{"train_examples": 97500, "crop_scale_min": 1, "encoder_norm": "rmsnorm", "encoder_moe_every": 2, "encoder_experts_per_token": 2, "text_encoder_mlp_ratio": 4, "text_encoder_bias": "none", "text_encoder_moe_every": 2, "optimizer": "soap", "lr": 0.0024, "grad_clip": 1.0}
Rows from block 9 of the image encoder of a small contrastive image-text model, named by matrix and row number. Rows with one number within an expert belong to one neuron, the router's apart. Each number is 128 + 32 x the weight over its row's rms, rounded and kept within 0 to 255. All counts start at 0.
Before each expert's rows are labels from the 100 images, of 14848, where the router gives the expert most weight on average: "strongest on" is what is common among them. Only what is clearly more common there than usual is listed. The data: rosettes with rotational symmetry.
# router: router (encoder.blocks.9.mlp.router.weight, 4x256, trained with AdamW), inputs 0-127
# gate: expert gate (encoder.blocks.9.mlp.gate, 4x64x256), inputs 0-127
# up: expert up (encoder.blocks.9.mlp.up, 4x64x256), inputs 0-127
# down: expert down (encoder.blocks.9.mlp.down, 4x256x64, transposed), outputs 0-127

# expert 3
strongest on: five-fold; warm; grey
router.3 [141  61 121 121 172 101 136 173 126 106 103 188 195  65 110 175 114  67 167 133  84 128 104 107 166 140 101 181 169 158 170  83  95 141 116  71 176 103 106 134 115 111 153 126 188 176 140 128 125  81 104 145  69 175 111 201 147 112  96 177 139 173  88 167 142 135 141 145  54 111 130 155 104 158  99 136 127 144 148 198 119  74  99 103 102 111 120 102 113 116 148 112 144 190 133 162 207 145 151 160  81 116 164 108  73  59  99  98  95 103 127 112  82  72 114 162 111 229 169 156 105 139 113  82 148 134 109 123]
gate.0 [174  63 148 136 179 113 129 128  87  96  96 173 111 149  79 164  74 110 113 113  81 161 105 192 129 167 180 148  96 129 125  85 181 157 145 129 133 143  56  76 132 135 145 143 154  72 156  83 126 132 142 171 100 176 131 128  55 107 198  84 143 123 114 176 131 134 119 139 122 121  75 123 142 170  62 103 122 140 194 106 179  75 129 131 137 135 101 115 113 121 163 194 157  96 169 105 123 119 118 170 109 189  60 134 135 130 138 143 166  69  88 111 101 161 144  93  94 135 131 123 108 105 205 174 155 126 111 135]
up.0 [120  72 146 110 129 103 125 119  88  50 137 151  83 122 108 140 107 156 116 104 145 193 125 122 135 164 124 106 145 142  22 117 175 157 129  99  87 101  45  81 144 125 133 103 183 124 140 146 108 138 183 172  96 114 161  90 120 134 104 147 105 185 129 177  55 114 123 110  88 120 105 111 123 137  32 148 117  89 148 135 113 144 132 147 136 128 143  90 158 191 131 187 177 149 132 146 121 142  90 160 130 189 106 116 130 102 133 159 186  46 100  82 105 172 153 116 159  80 189 153 139 127 115 179 175 170 111 152]
down.0 [196 125 139 101 119 138 181 101 109 205 110 203 150 124 116 191 119  97 160 129 151 144  98 140 122 129  91 180 129  87 123 198 135 105  75 118 192 139 144 198  75 136  81 160 114 118 129 115  99 122 124 122 126 148 117 149 105  97 103 163 159 201  83  69 112 121 113 124  98  90 131 167 128  79 176 139 125  90  89  72 111 121 128  75 147 125 129 127 143 160 133  80 146 101  86 114 127 121 114 109 147  33 152 141 146 204 131 100 113 135 172 203  99 134 121 125 134  65  81 138 118 133 111  87 102 130 123  86]
gate.1 [145 139  89 105  94 154 181 142 127  86 113 137  82 138  60  84 140  98 109  86 119 175 125 149 136 118 198 116 157 186 165 120 164 137 154 143 113 116  95 124 104 190 143 109  67 137 131  89 131 159  95 109 135 102 163 149 201  90 138 149 142 153 153 175 126 133 174 139 106 174 212 150  94 134 186 145 117  94  90 139 138 129 112  84 138 207 110 161 145 119 111  70 133 152 111 145 144 170 147 124 112 126  80 110 155 110  32  94  92  89  89 150 162 144  82 148 123 111 100  98  95 142 130 153 129  86 151 160]
up.1 [110 138  83  98 123 150 169 139 122  91 123 152 129 150  28 101 163 100 140 134  82 169 177 171  96 153 178 103 171 176 166 111  92 145 169 172 124 163 101 127 126 143 171  88  69  51 125  68 140 177 126 128 162 111 126 109 205 145 180 107 145 174 118 179 128 132 181 170 156 124 158 131  47  91 129 134 169 105 118 143 159 162  85 112  98 202 102 156  95 101  84 140 142 166 117  97 142 161 109 145 114 157 102  83 156 103  42  93  89  84 109 142 158 173  82 145 106 149  70 131  88 124 134 125 148 105 189 134]
down.1 [ 93 115 103  76 169 141 138  73 157 120 103 136 142 138 163  81 139 154 119 104 112 103 136  56 158 107  81 145 102 122  70 139 129 112  70  95 132 131 160 158 161 172  86 131 112 118 141 140 156 142 121 138 123 118 130 183 180 145 122 145 136 113 186 152 133 129 192 115  82 138  64  88 138 113  90 150  62 129  98 175 109 137 123 133  76 131 129 102 136 128 111 132 111 197 118 131 100 111 177  38  99 173  94 101 149 121 106  97  68 156  91 104 115 109 140 146 116  97 181  76 141 159  85 166 142 165 129 174]
gate.2 [147 115 125 108 128 125 156 130  77  79 131 151 138 194  94 154  84 125  84 119 155  97 147 177 139 108  62 192  94 143 106  96 172  97  89  99  83 171 117 129 103 127 115 106  70 148 103 112  85  72 117 127 129 115 173  86 133 123 167  79  88 196 152 113 195 164 124 121 115 111 117 139 137 116 146  86 130 137 159 172  97  96  99  89 149 177 103 128 160  62 148 187 185 131 182 144 115 150 130  96 139 137 154 138  97 115 100  99 118 168  73 114  66 123 148  73  79 148 161 144 126 108 151 186  68  62 142  75]
up.2 [ 90 106  62  96  61 140 165 141 182 186 141 121  74  93 162 101 165 102 128 125 111 144  88  76  84 139 170 102 157 149 155 168 124 123 141 102 184 101 153 115 123 128 170 123 135 137 120 120 164 156 102 132 157 109 113 153  98  99 135 131 117  66  62  91  87 140 119 121 118 176 101 128 124  83 158 201 148  81 101  55 111 158  56 146 129 108 112  84  80 168 108  61 123 124 113 117 146 167 122 134 130 129 102 137 136 102 162 169 124  81 152 116 113 146  92 161 225 138  94 142 119 162 102  87 137 126  94 173]
down.2 [106 182 125 119 103 142 139 165  77  45 145 128 131 182 143 137 152 180 166 130 182 121 123 150 118 148  99 129 142 132 171 103  99 119 148 141 117 120  42  96  50  71 146 108  40 153 129  90 101  62 135 147 176 135 188 101 122  92 118  73 166 149 112 111  79 137 143 157 184 134 150  83  70 184 165 133 147 159 156 111 119 151 110 136 132 136 143 107 127  98 139  93 140 148 102 131 107 132 115 196 102 145 115 118  86 136 134 143 134 152 164 107  87 149 142  91  87 169 121 162  82 105 195 145  58 150 106 158]
gate.3 [136 127  75 133  98 139 132 165 124 132 112 162 136 150 104 123 125 142 203 126 127 194  94 125 130 111 114 183 105 117 145  92 166 109 129 124 157 113  56 185 118 195 113 151 196 145 129 170 135 146 122 176 163 139 144 185 109 180 143 118 139 159 199  82  80 184 106 108 171 137 167 138  96 111 130 153 150 134 142  58 196  96 134  92 166   0 127 120  55 172 149  81 185 135  97  79  99 122  73 148  99  98 139 136 106 122 133 135 107 135 141 104 103 125 133 147 123 151  47 134 110 117 118 143 131 160 112 103]
up.3 [127 130 221 143 144 134  98 154 162 139 121 104 102 125 158  92  85 201 188 123  84 197 136  92  77 114 119 165  97 167 130 130 139  87  65  58 111 151 141 146  75 172 163 117  91 184 113 150 127 115  73 129 126 167 142 147 149 159 157 169 113 132  88 155 119 136  82 115 144 108 110 144 128 153 146 140 148 136 140  69 112 117  99 147 144  69 125 149 116 181 175 152 117 164  85 141  87 144 139 124 159  86  45 165 148 121 182 146 198 106 142  66 120 106 132  92 143 136  89 143 111 164 107  78 196 139 183 143]
down.3 [158 147 125  92 152 109 157 129 105 126 106 102 160 112 127  98 129 143 180 134 137 157 151 177 121 156 100 116  84 142 220 103  88 156 171 141 160 142 110 169 162  90 147  40 161 151 163 146 124 124 137 185 146 129 159 132 114 110 145 111 181 118 153 126  99 157 103 219 178 132 122 112 109  97 145 155 110  87 120 143  80 135 127 109 147 134 126 133 181 154  53 100 152 132 118  78  83 111 124 106 151  84 165 131 170 202 146 170  76  92 157 138 110 182 168 142 126 152 114 122  73  99 115  89  97 167  77 106]

# expert 0
strongest on: earthy; three-fold; four-fold
router.0 [141  87  79 147 141 101 169 162  81 113 119  92 117  89 127 143 150  94 144 119 139 110 125 144 110 174 163 114 136 157 130  88 134 153 143  46 134  78 127 125 126 157 164 158 137 111 121 143 125 135 121 189  97 123 123 205 116 123 145 140 118  93 145  75 123 141 163 113 115 159 107 128 128 110 109 116 107 115  42 131 177  93 139 115 139 107 106 130 197 129 176  85 168 169 116  73 104 112 123  89 134 130  86 158 115 134 151 154 130 138  96 132 134 148 115 147 115 121 132 123 112 177 110 187 153 155 153 108]
gate.0 [ 98 133  94 149 191 141 151 124  97 130 121 112 100 148 126 139 157 162  89 150 193 134 112 132 165 148 178 133  95  88  48 141 121 118 108  97 111 172 156 144 115 154 108 162  92 109  97 139 142 106  99 125 158 160 101 106 133 132 129 174 122 177 125 132  91 117 136 105  81 115 147  99 119 114 146 157 142 110 141 106 128 113 110  72 158 144 109 110 162  97  66 133 145 127 107 108 130 150 153 185 106 139 104 130 134 132 121 104 169 154 110 124 137 121  82 115  27 121  66  93 213 123 132 108 123 119 106 106]
up.0 [165 151 186  64  89 158 130 177 160 146  99 149 179 153 116 101  90 179 133 108 104  99 105 100 132 131  89  95 141 114 173  98  56 127 176 177 118 143  74  83 129 147 120  51 178 153 132 161 138 158 151  93 136 149 125 147 115 146 100 111 138  98 160 130 158  93  96 121 161 133  87 137 188 131 181 123 106 130  94 110 138 155 150 159 162 129 129 150 106 168 161 136 114 158 114 127 149  99 130 121 213  91 148  95 154  82  99 149 118  74  77 138 117 141 107  99 149 117 156 174  96 144 112 116 104 162 111 140]
down.0 [100 119 144 122 152 140 124 153 154  86 110 128 101 137 140  88 151 151 122 178 134 154 139 124 111 119 140 120 145 120 163  60 199 164  98 151 112 100 191  86  73 116  79 151 162 173 131  99  97  60  37  86 188 205 138 158  97 147  85  89 113 103 151 116  76 125 156  97  62 122 123 161 114 124  85  42 142 108 111  95 124 113 178  92 140 147 118 147 121 127 132 122 118  86 115 168  91 123 135 110  97  81  60 127 109 118 190 121 153 149 137 129 147 122 166 139 133 135  87 132 110 122 176 198 106 141  93 147]
gate.1 [128 114 162 159 134 110  91 134  92 160 200  73 124 120 180 175  80 115 145 131 117 148 111 122 160 198 157 137 134 133  81  77 106 104 155 104 134 103 132 164  88 163  54  87  67 156 151 139 162 122 122  69 155 150  63 156 157 188  35 139 163 150 176 118 100 121 102 147 103 104  84 148 171 113  57  80  97 171 129 124 154 118 114 145 136 193 197  88  98 111 135  31 100 148 121 100 160 110 151  68 100  71 148 176 166  89  69 125 152 199 120 111 160  85 141 175 194 183 174 104 115 101 140 123 189 130 141 145]
up.1 [105 143 114 127 141 135  98 172  98 154 179  95 147 127 149 215  60 153 141 132  96  73 103 184 169  90 112 120 116 117 112  92 118 119 143 130 206 100 197 106 125 155  97 121  89 107 124 163 148 115 105  99 168 109 151 117  62 125 103 103 153 164 175 130 125 159 182 119 105  66 150 133 186 114  95  61 100  86 123  79  85 102 108 153 170 202 118 113  98 105 149  59  77 169 157 103 122 142 184  92 152 105 105 193 162  93  84 150 113 168 136 127 153  74 112 138 132 184 152  72 185  77 122 135 174 121  66  91]
down.1 [123 111 147 135 163 105  95 144 196 135  82 157 132  88 152 100 139 209 124 140 173  33  83 145 126 137 173 140 147 148  92  98 142  87 187 118 134 144 115  99 137 112 136 159 115  77 140 103 129 126 123 193 165  69 123 139 119  94 133 159 115 126 107 116 164 126  74 140 108 110 122 141 171 128  89 161 107 103  95 156 108 145  71 147 132 132  55 161 174 105 111 162 132 149 172 174  52 100 137  88 119  89 112  99 109 169 175  83 146 194 104 109  70  61 116 168 149  40 161 187 127 111 130 160  56  87 142 150]
gate.2 [ 53  82 140  92 117 110  89 141 108 134 154 114 133 194 188 104 179 154 162  96  59 151  33 128 126 138 134 131 157  80 170 163  92 150  85 200 165 192 171 138  89  87 177 142  96  93 128 176  90  82 129 139 156 115 127 142  62 146  89 162 152 132 121 144  95 132 143 127 116 148 130 157 118 105 186 133 129 134  99 143 120 132 149 145 127 134 132 132 122 111 173 117 159  88 135 131 102 162  80 149 116 170 150 148 131 171 106 109  95 111 122 168 118 150 114 182 159 152 149 115  58 146 124 115 139 129 171 131]
up.2 [179 153 163 133 117 218 100  57 103 136  99 112 146  93 103 114 146 135 104 137 161 131 207 166  86 117 170 132  67 107  82 112 155  60 134  81 143  73 168 124 130 113  91 114 118  93  55 111 161 129  96 116 169  68 118 115 115 191 139 110 105 121  87 147 126  82  87 113 140  94 119  93 187 151 183 138 152 124 156 155 123 172 141 124 115 117  83 108 170 124 152 131  99 158  92 136 156 162 104  89 132 154 168 158 139 125 191 123 157  89  67 102 151 109 154 105 125  82  77 140 174 105 176 100 105 100 107 152]
down.2 [155 124 153 137 102 140 116 152 176 102 117 111 151 152  68 142 135  98 127 129 113 125 136  60 166  93 126 155 101 162 157 153  81 128 104 155 146 188 175 175 165 154 175 114 129 163 148 160 112 124 121 126  36 131 149 223 143 119 126 136 148 107 154 109 135  93 119 133 187 184 165 123  39 123 150  97 167 104 163 147 199 153 141 117 146 111 132 137 114 110 148 144 120  76 154 124 101  70  63  76 139 121 185 131 151  91  15 147 125 145 133 202 160 127 130 126  57 142 152  59 107 143 105  78  95 114 136  69]
gate.3 [117 138 112 105  99 123 177 102  80 135 161 115  97 131 154 155 110 128 145 131 125 185 114 147 119 129 105 139 159 141  55 158 147 145  98 153 201  81 104 183  83 138 132 153 182 112 113 141  61 103 142  99 182 174 140  72  44 179 116 133  79 119 145 133 161 129  85  66 101  96  97  89  85  91  88 122  92  52 108 100 107 116 121 124  89 120 147  63 159 195 145 144 109  69 194  76  81 197 160 146 129  89 113 105 126 163 120 160 143 125  78  87 136 154 149 103 100  83 114 174 108 115 150 111  99 173 165 161]
up.3 [158 127 102 104  97 106  95 129 183 121 103 129 164 154  63 190 179 156  99 126 174  98 145  92 194 142  95 116 161 133 104 108 123  73 135 115  64  96  54 167 167 138 119 107  65 108  85 146 132 112 136 141 107 175 151 111  75 182 106 154  75 138 136  86 166  86 156 128 148 127 142  83 181 115 136 137  99 157  73 116 122 102 187 126 133 113 133 116  92 209 225 156 149 106  97 109 109 142 160 156 192 141 143 139 190  85 108 150 163 167 198 109  73 128 138  64 148 112 128 134 187 126 160 103 124 138 139 150]
down.3 [122 143 109 138 168 123 184 142 103 167 152 125 120  50 165 142 171 181 202 102 140  94  68 117 121 100 106 156 116 145 178  99 130 106 221 152 133  86 157  70 129 174 155  82 169 106 153 148 132 130 157 119 168 128  89 190 109 232 128 106 128 153  92 143  93 144  76 141 129 136 139 167 115 135 118 137 122 143 139  92 121 108 151 103 166 144 102 103 173 134  71 194 104 197 125 136 127 169 138 156 139 147  81 143 165  71 157  67 159 177  72 105 164 101 102 133 162 136 131  91 103  98  61 116 114 122 123 160]

# expert 1
strongest on: three-fold; dark
router.1 [ 91 101 111  95 192  88 132 109  89 140 142  91 118 149 159 148 209 112 156 136 130 118  79  76 168  92 159 149 132 119  97 174  93 150 164 134 130 160 171  83 180 107  77  71 163 169 159 118 110  37 135 122 135 100 152 109 178 114  98 177 131 124 163  87 133  68 156 158 146 132 132  94 140 187 133 175 149  63  54 128 130 111 146 141 137 120 176 169 144 171 105  96 163 116 112 138 126 142 112 135 185  95 106  90  60 121 145 136 146 120 151  97 133 146 151 159 142  86 178 156 108 187 130 121 128 133 115 163]
gate.0 [158 100 109 123  87 108  68 121 140 134 129 169 122 100 134 128 107 162 124 170 140 178 130 168 128 123 157 122 107 182 109 106  92 104 170  47  88 189 116 102 132 103 176 158 126 134 139  90 158 139 106 153 117 131 149  81 127 174  90 121 140 164 148 152 110 121 159 111  63 162 160 120  87 124 123  71 167 154 162 171 106  93 143 133  87  92  12 158 133 160 128 126 146 158 118 175 183 155 138 132 111 138  57 164 116 125 123 194 114 180 119 103  99  91 111 135 131 153 160 106 145 143 190 122 146 139  86 135]
up.0 [188 120  79 132 106 146 108 114 136 105 124 127  85 114 160 143 119 152  94 189 100 113  95 114 127 101 165 171 115 159 109 120 107 116  72  53 136 202 159 116 130 101 142  60 122 108 138 120 124 121 184 134 115 104 106 103 145 138 162 110 148 150 168 140 173 145 191 174 153 123 105 106  54 135 163  89  53 145 175 123  81 122  91 147 191 149  87  66 119 118  99 135 162  78 184 164 145 128 108 149 234 131 140 194 126 143  87 114 121 116 118  81 149 121 144  72 168  61  95 106 177 110 118 177 109 119 127 132]
down.0 [ 65 107 129 132 139 146 137 119 103 182 152  87 141 134 113 168 113  44 142 130 115 122 117 122 160 143 139  89 136 141 144 133  95 154  96 112 163 131 115 107 174 213 121 134 163 132 163 161 108 131 137 110 137 150 146 138 126 116 172  96 174 134 154 129 141  43  90 156 129 163 151 103 167  91 218 102  93 155 163 137 109  94 127 135 146 143 132 178 144 151 112 136 111 168  89 121 122 134 115  73 102 168  95  69 167  74 120  94  97 133 109 111 100 140 163 116 101  92   0 108 174 127 125  80 115 111 138 108]
gate.1 [132 125 166 109 150  91 162 175  85 164 167 120 150 121 122 118 181 193 188 165 161 145 136 157 103 152 155 145 126 118 131 133 165 179 135 117 186  99  75 183 138 132 130 121 142  89 165 160 136  80  91 118  93 141 139 102 143 132  92 119 169 175 159  83 142 140 154 151 120 118 161 134 171 120 136 163 144  93 117 185 150  75 113 130 131 128 112 120 160 177 100 124 119 149  96  89 125 158 142 185 216 146 153 143 132  86 138 143 111  74 117 101  73  92 182 147  40 153 172 147 190 128 171 130 106  99 120  79]
up.1 [121 222 150 112 147  95 105 194 148 101 119 125 157 126 142  99 142 121 126 161 113 154 152 121 157 123 144 133 178 120 109 116 186  79  95 118 110 144 108 144 117 151  87 176 108 139 109  90  77 107 114  61 150 202 120 206 142 176 146  75 156 109  95  98  81 151 165 119 112  96 143 128 107 134  74 120  84 127 156  79 177 118 112  92 117  94 179 108 153  93  50 123 116 115 161  84 136 108 101 149 142 147 136 135 100 108 164  81 168 111 102 152 109 134 151  94  96 137 107 129 136 140 105 164 139 141 124  81]
down.1 [125 158 109 122  88 129 127  97 111 181 130 130 126 144 113 139  79  84 127 147 115 110 141 154 190 107  30 169 137  81 152 189 114 126  85 147 173  92 139 117 118  90 181 113 110 125 131 110 145 138 109 121 147  86 160 132 120  46 138 143 118 184  80 106 122 130  95 136 128 119 175 110 102 154 166 174 131 159 110  90 132 128 158 154 141  88 131 140 165 114 174  94  69 113  99  79 129 158 167 127 116 175 114 131 119 141 105 124 153 120 116 160 152 107 119 149 170 118 188 123 151  97 142 126 126 131 202 143]
gate.2 [148 129 114 104  71 149 130 129 143 108 119 140 128  57 149 103 157 146 151  93 137  88 122 111 101 143 140 195 139  51 191 115 175 147  94 140 167 186 143 141 125 109 125 147  55 127  92  80  85 128 151 109 102 165  68 140 114 150 149 124 155  59 167 139 119 147 167 100 102 143 185 126 184 141 126 143 140 167 190  90 120 115 105 171 208 147  78 121  94 136 115  77 118 109 133 116  96 168 126  90  83  96  34 117 165 131  80 157 145  81  90 125 143 147 131 165 112 143  97 107 155 153 169 102  98 156 131 167]
up.2 [197  82 116  58 142 159  66 110 137 130 110 119 116 115 132 134 103 125 145 111 105 101 108 129 136 152 134 106  94 122 153 143 102 152 157 140 109 172 190  59  92 126  98  89 212 147 109 143 181 100 114 159 166 143 130 117  92 105  90  91  84  51 188 135  58  98 110 107 111  96 120 115 168 143  97 145 169 153 148  98  99  98 124 115 154 135 130 106 183 191 166  99 105 108 166 161 148 115 137  75 108 136 112 116 126 130  91 147 116 176 134 130 111 145 216  92 189  75 174 132 131 101  97 115 161 170 160 188]
down.2 [145  78 110 132 196 142  90 122 154 109 154 132 145  85 128  73 123  95 187 184 156  63 161 177  98 155 150 142 104  93 142 151 116 198 135 101 168 169 115  96 130 125 155  95 153 161  90 169  96 116 138 186  86  96 159 193 112 191  87 176 127  61 164 107  74 118  68  86 156 134  98  98 122 132 120 218 153 145 111 106  88 133 135 116 135  99  96 136 110 116 104 155  95  70 112 158 146 129 158 114 161 141 126 166 141  96 157 153 133 151 122 138 115 187  99 127 149  73 108  74 159 151 112  95 152 177  78 147]
gate.3 [152 112 120 117 157 132 138 116 142 139 130  70 139 139 162 108 161 156 121 151 168  99 195  73 170 138 123 117 145 122 154 148 128 132 150 109 132 131  99 182 129 152 103 169 108 150 139 147 111 132  67 156 141 146 125 146 134  96  92 156 146 143 125 161  65 141 158 186 128 169 148 112 103 125  46 113  93 156  91 152 103 147 147  91 100 108 102 116  88 127  56 140 137 159  65 113 115 156 110 139 148 119 161 160 149 104  82 139 112 145  61 145  94 118  87 202 150 107 119 131 131 112  74 138  99 122 142 118]
up.3 [166  79 156 106 122 115 116 168  92 158  67 146 116  95 131 140 123 102 141 149 127 163  49 141 133 118 133  89 113 165 140 136 111 113 125 174 129 149 136  68 125 125 159 134 133  94 149 186  84 116 102 178 145 128  62 183 104 137 111  93 151  73 129 146 154 119 130  90 176  67 142 154 171 139 245 102 125 134 123 119 150 157 165 174 130 109 148  79 113  85 166 164 124 137 139 164 105 108 169  65 120 146 112 126 150 191 108 106 140 112 118 131 149 106  96 116 147 130 107 158 140 132 169  89 133 109 190 131]
down.3 [119 136 132  97 128 108  92 113 135 140 121 123 117 156 166 200 134 171 131 154  93  85 125 129 127 158 162 137  76  63 116 120 106 112 145  79  76  97 102 175  62 109  83 125 147 101 156 115 139 128 111  91 115 122 160 150 110 100 131 114 134 139  30 120  96 154 123 180 103  65 103 160 168 191  39 139 105 106 125 150 114  76 118 164 138 121 121 165 151 160 111 122 117 156  88 104 163 131 117 101 142  90 115 107 124 132 170 118 142 148 145 109 174 156  94 100 129 123 151  79 183 150 153 111 145 104 119 165]

# expert 2
strongest on: mirrored; off centre; nine-fold; order: ten-fold
router.2 [106 157 198 131  57 150 163 108 174  81 164 109 135  96 112  63 103 149 124 126 130  67 124 100 137  60 136 119 173 116 124 167 151  96  72  87 112 144 130 122 133 181 160 109  79  58 127 153 173 147 107  35 142  49 155  70  72 174 112 128 129 159 100 165 127  88  95  81 140 143 194 161 148  88 172 130 141 140 157 116  73 136  93  61 132 151 199 106 152 127 163 149 128 105 148  82 101 131 163 136 173  94 136  93 137 103 162 140 139 134 164  92 112 144 180  89 122 118  76 161 129 161 174 128  89 147 110 144]
gate.0 [205 155 160 147 110 115  92 162 121 121 200 114 134 186  98 128 162 141 122 103  78 106 121 207 125 165  78 162 133  94 193 105 169 128 150 186 129 160 134 126 131 126 172 145 165 101 124  96 137 140 137  88 115 132 138 147 135 137 161 107 116 132 142 120  98 121  79 162 138 163  78  85  77  73 151 163 121 147 116 185  46 144 118 111  95 144 131 149 132 162 112 108 129  99 141  87 136 128 108 157 177 100 118 107 115 129 162 115 131  91  98  74 125 137 157 127 159 136  95 104 140  47 102 123 202 126 155 143]
up.0 [144 116 167 117 127 123 143 151 101 155  62 188 127 116 183  97 118 176 146 163 146 133 103 120 129  94 176 131 120 156 127 156 150 109  91  71 104 130  85 159 188 151  89 134 144  97 119 123 109  97 129 171 178  95 165 122 105 112  59 176 131 127 145 103 118 119 153 127 162 112 129 130 193 151 116 113 150  98 163 110 146 133 129 168  99  61 189 112 120 163 197  98 148  64 121 113  80 125  99 124 100 143 130 150 129 153  52 153 176  92 180 147 136  84 194 121 139 158 110 163 106 207 148 101  76 152  56 119]
down.0 [119 106  90 154 165 176 168 121 123 132 131 151 154 106 156 119 161 143 156 162 171 115 137 158 110 119 103 146  89 140 122 179 202 167  81  93 131 145 151 117 113 112 185 109 135 100 108 141 111 181 103 120 139 154 146 154 129 132 121 184 108 133 110 131 143 191 100 178 138 148  84 146 143 104 107  86 107 179 112 102  81 107 146 132 130 111 116 212 160 114 109  69  73 157 101  80 187 118 170 144 152 134 166 120 138 148 108 104  81  46 131 122 187 101 105 152 154  99 167  95 181 108 154 133 156 111 125 127]
gate.1 [112 119  32 128 137 128 145 164 112  72 114 124 145 153  57 105 138 169 125 151 115 156 116  66 138  98 161 146 198  85 121 169 195 103 151 107 147 108  97 131 149 143  85 149 120 163 114  92 161 129  64 147 154 129 138 180 123 130  99 109 142  88 105 147 168 116  81 119 104 146 150 135 127 121  66 106 155 128 142 148  76 138 121 103 114 130  84  91  58 157  88 162 144 160 115 165  75 111 107 136 154 146 126 166 152 142 168  62 179  64  77 133 112 133 183 101 116 159 107 119 111 153 142 144 135 143 128 133]
up.1 [130 156  39 116  97 115  63  99 190 131 120 115 138 131  56 138 150  96 132 131 132 216 117 139 131 126 153 166 172 135 135  96 108 161 181  93 107 109 130 157 139 120 142  90 135 131 132 153 147 180  91 142 135 155 174 161 130 144 139 134 109 112 156  61 131 114  85 162 145 111 152 112 141 173  87 122 167 152  93 115 123 136 109 113  87 136 126 143  91 192 145 126 164  83 152 145 111 111 123 144 116 120 104 120 174 160 177  82 125 108 126 157  89  65 143 107 124 156 122 114  59 178 106 166  62 108 122  82]
down.1 [164  64 111 128 112 126 112  91 107 129 165 120 202 141 103 151  52 160 117  97 108 146 132 142 138 154  89 194 113 140  90  65 100 145 114 138 159 166 102  87 164 103  84 116 162  88 131 117 129 123 141  79  93 140 105 143 127  97 204  96 164 161 127  90 107 101 130 111 156 161 120  87 150  80 128 157 177  89 111 102 128  45 112 118 180 158  77  58 138 151 121 184 107 129 138 121 171 171 181 127  92 135  99 140 155 135 130 138 111 122 123  94 111 141 149 109  97  94 180 118  69 167  63  56 183 141 127  80]
gate.2 [124 112  91 143  64 154 123 155 153  93 149 112 110 170  92  78 121 109 219 133 139 141 141 117 129 140  86 144  88 123  85 113  97 107 141 114  91 149 184 142 100 126 176 101 172 153 153 149 142 163 116 158  98 125 122 164 121  96 119 148 131 108 162  94 112 118 197  87 129  67 195 148 118 146  57 111  75 107  78 101 143 159 100 100 153 136 146 135  90 163 126 145 172  75 150  73  97  82  79 120 159  77 130 125 124 190 172 118 150  78 180 108 138 224  97 134 127 126 157 159 136 138 164 126 123 102 129 114]
up.2 [103 158 135 124 145 142  94 120 111 128 114 154 149 141 156 176 105 135 119 124  71 116 109 117 149  89  70 156 165 117 147 172 180 107 142 109 167 146 165 129 152 173 138 115  62 122 163  95 108 121  89 123 135  87 169  97 109 136  97  90 128 163  99 135 155 140  95 135 150 206  89 128  98 109 157 100 146 170 235 202 123 159 146 167 120 164 125  90 172  43 169 117 204 136  96 159 133 189 111  75 147 126 148 134 105 138 141 143 113  94 157 174 107  94 144 161  85 152  94  97 179 114 148 114 142 118 128 115]
down.2 [130 152 105  69 119  91 108 162 149  81  72  95 112 135 123  97 169 118 124 157 103 165 198 114 137  96 193 120  94 105 180  85 151 113 190 104 115 111 140 134 129 149 156 109 162 116 108 179 100 139  41 129 159 160 110 110 126  71  82 173 138 131 164 113 133 198 128 117 114  86 140 150 115  55  86 104 127 174 152  87 129 143 116 110 125 142 148 139 169 164 120 105 111  79 130  90 164 211 189 114 120 105 155 148 166 148 103 130 102 140 162 126 123 136 109 118  89  80 119 132 139 160 127  41 163 114  92 138]
gate.3 [108  40 124 163 200  78 105  85 110 144 122 109  78 141 119 148  98 128  94 138 135 103 156 130 156 181 148 137 153 159  64 154 162 121  73 110 120 125 111 119 125  98 146 180  84  97 156  95 113  85 131  80 161 137  82 106 134 127 147 153 136 141 126 145 120 100 145 112 135 108 174 112 155 145  98 120 146 128 110 165 112  63 147 113 128 131 180 145  66 103 107 120 137  98 146 100 156 148  91 116  73 180 104 136 150 190 121 111 131 165 125 178 178 181  83 111 171 146  96 103 124 110 180  94 137  93 146 201]
up.3 [124 112  41 120 115 173 144 115  80 116 113 133 123 160 108 133 113 102 105 138 105 160 204 130 140 173 148 118 141 150 187  84 121 153 151 174 112  93 113 114 120 124 106 146 206 140 146 113  34  83 143 162 100 152 134 133 120 117  92  99 115 116 211 155  94 160 124 154 139  91  29 148 108 162 112 107 184 117 115  88  76 102  68  82  91 171  88 152  74 152 141  99 111 176 176 138  72 140 142 101 149 118  85 116  69  80  91 167 171  72 112  78 109 156  72 102 109 176 170 132  69 110 159 133 134 135  46 145]
down.3 [103  93 158 157 192 105 116 213  85 139  70 142  70 133 149 232 132 119 146 147 122 112 161 130 134 134  99 145 122 128 104  84 159 114 116 132  94 160 190  62 133 157 121 150  99 135  61 121  82 138 151 105 131 149 120 121 108 108  92 125 127 140 159 180  96 141 122 129 127 182 123  97 159 121 121  93 189 174 176  89 155 145 118 152  95 157 119 161 124 120  81 155  65 110 200 147 180 149 149 145 122 140 108 117 113 113 182 142 191 149 149 117 113 111  85 110 145 132 130 163 101 103 150 130  80 130 140  98]